Rows from block 6 of a small sound classifier, named by matrix and row number. Each number is 128 + 32 x the weight over its row's rms, rounded and kept within 0 to 255. All counts start at 0. After the name is the row's rms in percent of the matrix's.
After each channel's rows are labels from the 100 clips, of 14976, where the channel reaches its highest value: "loudest" is the band of the loudest frequency at the time of the peak. Only what is clearly more common there than usual is listed. The data: synthetic speech, music and everyday sounds put through simulated rooms and audio effects. In brackets: how many of the 100.
# c30: last pointwise conv (model.blocks.6.c3.0.weight, 384x384x1), inputs 0-95

c30.297 088 [ 81 124 102 127 102  78  87 119 171 147  74  65 128  97 161  94  96 121 168  73 102 120 104 101  71 108 117 118  63 123 135 123 134 134 129 102 186 100 122 115 115 183 116 121 112  72 124  95 133 102 118 127  63 115 162 170 120 126 123  77 179  74  91 190  92  98 101 113 118  76 100 138 170  81  94 144 122  81 107 132  84  89  48 151 105 104  69 149 154  88 134  88 129 110 113 102]
loudest: 500 to 1000 Hz (35)

c30.361 086 [ 80 109 129  92  98 106 104 107 174 156  52 122 105 102 222 114  65 106 165  67 140  85 125 106 115 112 170  89  94 111  90  72 139 149 137 121 158 111 113 129 136 153  90 119 115  93 126 107 125  70 103 125 102 101 146 129 121 107 120  94 191  64 115 152 110 113 116 119 146 142  79 135 175 122  96 145 109 107 126 118 110 168  51  93 116 116  86 131 134 119 122 137 117 115  92 142]
loudest: 500 to 1000 Hz (61)

c30.53 084 [154 120  85 113 100 108  65 126 144 121  86  97  93 144 131 106  41  67 107  85 153  99 173 103 128  60 104 100  50  97 118 131  85 155 154 120 138  73 127  91  75 134  78 100  71  81 139  80  98  89  65  82 132  80 142 168  85 113 133  53 179 121 102 164 114  88 142  97 111  86 107  80 121 199 170 160 148 112 114 117  88 126 110 132 191  86 119  92 162 116 130 137 118 135 104  87]
loudest: 1000 to 2000 Hz (32)

c30.134 089 [177 110 108  59 110 151  85 163 145 151 151  92 125 126 146  99 100 117 148 139 191  89  96 107 136  71 150 118 105  98 135  90 160 216 127 156 226 114 120 172 133  89 109 113 110  70 135  62  69 120 173 144 127 111 133 138 123  87  85  96 182  98  98 161  94 132  68 150 116 138 114  70 129 113 148  86 119 118 107 128 105 133 125  78 189  56 130  39 179 112  81 107 165 126  84 125]
loudest: 1000 to 2000 Hz (33)

c30.193 075 [ 76  97  97  91  60  69 114 100 175 123  85  94 105  99 147  60  94  78 169 104 144  77 111 120 124 104 140 139  47 144 146  40 117 104 155 156 215  78 144 101  83 133 122  99  96  55 130  90  88  76 137  61 140  59 149 141 129  69 107 112 189 138 149 173 116 121  83  98 100  67  93 103 130 130 152 151 127  96 129 148 114  85  85 123 166  41 119 117 131  91 160  55 152 143  89 141]
loudest: 1000 to 2000 Hz (30)

c30.221 077 [ 91 121  90 137  97 113 107  85 207 141  72 109 108  94 209 124  81  68 129 144  68 106 142  73 104  82 167 107  42 146 114  87  64 113 201 133 175 118 128  62  91 182 124 138 112  75 181  67  82  85 111 123 112 121 151 163  98 110 142 100 178 156  92 136 113 118  90  84 104 110 115 133 132 104 188 145 112 118  99 153 129 151 159 129 122 138 114 173 173 121 199 113 143 114 133  51]
loudest: 250 to 500 Hz (40)

c30.349 083 [102  82  73 131 133  77 118 112 166 120  66  88 124  91 160  57  73  89 159 100 185  86 118 100 115  70 105 123  56 128 163  66 106 152 115 126 179  78 118  81  97 154 100 105  93  60 150  66 118  69  34  79 156  86 106 119 112  77 128  86 193 119 121 159 102 118  85  91  89  92  75 139 121 116 141 120 127 137  80 121  85 128 118 109 189  85  81  47 116 126 169  91 106 140 128 104]
loudest: 1000 to 2000 Hz (29)

c30.5 076 [116 138 141  99 127 130 126 116 170 140 155 138 174 142 117 155 148 136 142 162 113 118 142 126 131 111 116 121 153 106 147 149 160  75 133 101 159 101 121 105 110  97 129 163  99 185 101 134 149 151 176 162  96 140 105 118 128 144 110 156 143 172 138 153 102 165 130  99 140 154  85 116 159 124 164  94 102 123 114 127 177 127 144 128  99 146 145 136 141 125  74 141 118 175  92  94]
loudest: 4000 to 8000 Hz (38)

c30.374 087 [172 143 157 134 136 151 124 138 137 130 192 129 136 115 115 165  89  88 125 103 127  96 164 159 148 111 140 146 143 140 118  98 152 165 130 135 100 153 132 117 153 158 124 161 121 114 116 138 125 137 177 111 143 118 139 146 147 138  87 132 141 121 143 102 130 129 107 106 161 127 111 111 132 117  95 118 135 140 128 137 154 158 122 179 106  93  98 192 119 159 103 161  99 137 172 123]
loudest: 4000 to 8000 Hz (30)

c30.60 091 [103 115  91 116  89 100  99 129 157 164  67 101  98 135 134  79  65 107 129 100 181  80 139  99  76  99 108  58  46  92 148 101 130  92  90 126 210 132 138  97 127 143 107 108  88  46 159 125  90  93  73  35 113 134 139 141  71  84 105 109 179  68 150 193 107  88  89 149  97 106  83 103 142 124 122 146 150  90  88 141 101 152  45 103 118  90 107 116 147 104 157  97 137 104 110 132]
loudest: 500 to 1000 Hz (36)

c30.336 070 [172 198 174  85 108 173  71 121 161 115 165 142 183 137 190 181 146 148  57 182 128 128 141 166 178 153 152 145 188 173 133  95 120  74  83 112 114 255 128 115 127 159  85 157 116 137  80 138 139 110 164 134 138 134 109 116 175 124  91 183 128 187 108  89 101 147 107 106 221 103  77  96 109 167 127 135 122 214 149 119 217 172 101 167 104 117  99 129 160 190  66 128 128 116 123 108]
loudest: 4000 to 8000 Hz (37)

c30.87 077 [ 94 107 119 122  98 102  85  90 150 145  53  83  75 104 202 151  63 121 133  76 104 113 135 121 155  72 107 129  83 124 120  76 115 122 104 119 142  99 145  77  94 145  91 117 129 131 121 105  89  74  98 118 146  83 170 113 126  96  94  64 164 104 140 196  70  79  94 134 102  81 131 132 123 128 102 113 113 109 154 116 104 133 106  81 177 114 124 115  99 137 169 130 151 107 143 109]
loudest: 500 to 1000 Hz (63)

c30.237 075 [140 118 108 125  85 126 104 104 123  78 111  53 107 105 178  99  68  87 118 119 134  92 120  98 107  63  95 127  41 123 100  85 133 170 125 121 177  85 128  97  92 113 103 156 113  92 131  99  74 119  82  45 116  84 159 120  98  53  85 102 141 121 157 162 117 105 125 123 114 114  97  89  77 139  87 156  82  88  93 163  96 122 114 107 182  89 123  90 139 150 124 127 126  99 136 108]
loudest: 1000 to 2000 Hz (26)

c30.353 079 [151 102 114 128 106 155  71 130 122 113 200 127 104 135 149 112  79 111  94 126 219 101  87  99 140 127 127  93  90 116 160 117 119 160 135 130 149 111 100 137 136 144 145  97  77  33 125 112 111  44 138  85 108 110 139  94 109 134 100  65 168 140  85 148 123 145 109 102  99  88  54  84 157 169 111 131 112 147  89 120 103 136 130 150 160 132  70 133 159 113 128  95  75 122 111 188]
loudest: 1000 to 2000 Hz (26)

c30.292 068 [125 119 152 119  97 106 103 116 147 107 124 153 162 124 112  91 136 164 132 180 127 109 144 128  83 141 159 140 151  96 145 110 112 121 122 118 131  99 135  82 113 103  91 158 136 195  99 133 132  95 125 142  98 145  94  87  90 130 129 135  96 156 115 122  86 143 115 169 152 133 138 133 147  97 108 126 137 120 121 119 175  80 126 141 115 152 151 127 111 134  71 125 104 126  91 109]
loudest: 4000 to 8000 Hz (36)

c30.8 072 [ 65 102 113 105 149 136 135 193 128 139  90 146 132 129 154  88 127 119 155 131 164  85 106 142  93 129 111  93 107  68 137 127  85 151 135 156 144 124 180 126  75 144 146 152 134 117 178 182 114 143 124 142 161 126 156 122 149 102 162 110 118 132 121 122 141 158 173 113 146 146  96 113 153  71 226 112 120  89 116 198 156 118 108  99 144 134 120  65 118 136 107 111 137 122 116 149]
loudest: 4000 to 8000 Hz (47)

c30.202 074 [130  96 193 152 101 155 126 123 197 161 105 145 107  75 186 148  60 104 155 111 136 128 130  92 195  96 146  77 126  86 143 120  88 138 146  98 132 116 109  51 126 124  95 137 112  98 128 127 109 123 147 111  82 144 158  92  88  77 102 149 157 144  97 150  94 128 127 115 186 117 116  71 132 161  71 156 111 152 105 147 147 156  79 170 124  95 109 172 194 136 151 132  91 103 122 132]
loudest: 250 to 500 Hz (52)

c30.203 079 [ 97 101 112  91  90  94  51  91 141 123 111  86 153 119 129  78  85  44 126 123 128  88  79 106  92 101 137  81  64 149 104 110 133 155 120 181 181  96 139  80  78 125 134  81 112  93 101 141 170  67  64  90 125  86 171  83 150  97 115  70 174  84 121 150  70 103 125  59  94 125  70 101 144 100 124 119 127 125  82 124  96 165 119  78 101 110 126 111 150  75 139 116 142 130  89 109]
loudest: 1000 to 2000 Hz (25)

c30.375 099 [ 99 103 113 101 124  98  77 144 158 168  79 101  78  96 169 101  58  86 138  87 184 127 110  91 119 101 135  74  86 138 131  35 170 136  84 134 185  87 170 100  96 113  89  76 112  82 140 123  90  95 123 159 132 110 134 156 108 128 130  77 229 109 114 182 126  97 112 121 126 101 111 102 190 138 153 121 181 106 148 137 115 156  68 108 109  80 143 132 185 135 115 149 158 183 106 102]
loudest: 500 to 1000 Hz (49); 1000 to 2000 Hz (25)

c30.316 091 [130  54 108  50 106 137  89 133 132 166  99  81 125 108 195 107  78  85 145  66 147 115 182 109 114  81 145 104 109  97 126  70  98 182 154 143 147 113 160 116 116 139 133 106 137  46 167  95  91 105  71 139 178 109 129 112 122 108 105  55 162  85 132 136  78 111  83 128  94 114 120 123 152 143 170 166  63  92 103 189  96 184  82  83 123 139  83 103 134 112 129  86 122 116 109 120]
loudest: 1000 to 2000 Hz (28)

c30.373 079 [119 130  94 160 113 163  69  88 174 146 103 108 125  84 163 138  93  87 167 109 162 120  60  92 163  81 128 110 128  93 136 115  94 159 121 139 142  92 167 100 102 188  92 103 133  79 140 130 128 133 131  85 139 111 133 150  90 100 102  77 174 151 110 191 130 113 101 111 138  98 107  80 117 155 171 153 102 137 117 157 109 112 118 168 161  68 136 167 144 156 171  96 115 110  96 162]
loudest: 250 to 500 Hz (41); 500 to 1000 Hz (35)

c30.106 063 [120 100 139 100 105 136  96  96 133 129 123 133 141 128  93  92 140 120 105 170 159 113 102 119 128 112 111  64 149  96 109  96 114  86 136  78 159 142 120 139 138 102  87 124 132 107 102 127 116 105 158  93 109  92  95  82 150 154 110 189 114 168 125  97 107 146 131 124 117 161  99  91 141 159 141 125 137 115 110  93 118 135 162  58  91 177 157 120  67 149 108 147  90 206  97 137]
loudest: 4000 to 8000 Hz (37)

c30.132 061 [169  89 133 101 138 125 136 120 136 122 197 104  78 119 118  76 165 120 147 135 158  71 125 121 132  86 171 113 105 129 109 109 126  73  96 134 172 126 155 140 164 123 131 104  93 104 115 173 153 111  68 161 128  87 121 200 112  93 136 109 121 133 147 154 150 149 169 166 131 158 118 108 174 145 176 160 102  93 104 154 133  81  88 149 112  94 131 125 155 102 125 112 136 154  99 165]
loudest: 4000 to 8000 Hz (43)

c30.6 068 [152 112 140 119 138 137  97 203 113 127 181 155 142 156 159  86 126 124 128 166 222 104 178 133 102 121  84 173 114 138 166 179  66 171 143 170 120 133 199 187 226 135 169 132 142 134 123 144  80 126 128  85 205 124 116 143 125 127 146 112 135 120 141 189 187 134 132 148  86 131 132 175 139 145 103 149 193 107 146 138 137 185  80  93 150 127  79 134  78 134  65 125 120 130 145 213]
loudest: 4000 to 8000 Hz (29)

c30.25 088 [ 66 128 137  77 100 112  99 171 155 139 125  76 128 120 168  85  78  93 175  91 165 110 134 108 163  71 133 118  56 129 129  71  57 167 127 162 219 141 206 100 119 136 105 116  83  62 166  81  69 164 110 153 195 109 153 117  89 129 148 101 212 102 133 202  96 114  72 132 116 117 120 164 113 141 152 145 160 117 113 142 105 174  63 114 130  86 120  91 133 144 127  69 160 126  85 158]
loudest: 500 to 1000 Hz (37)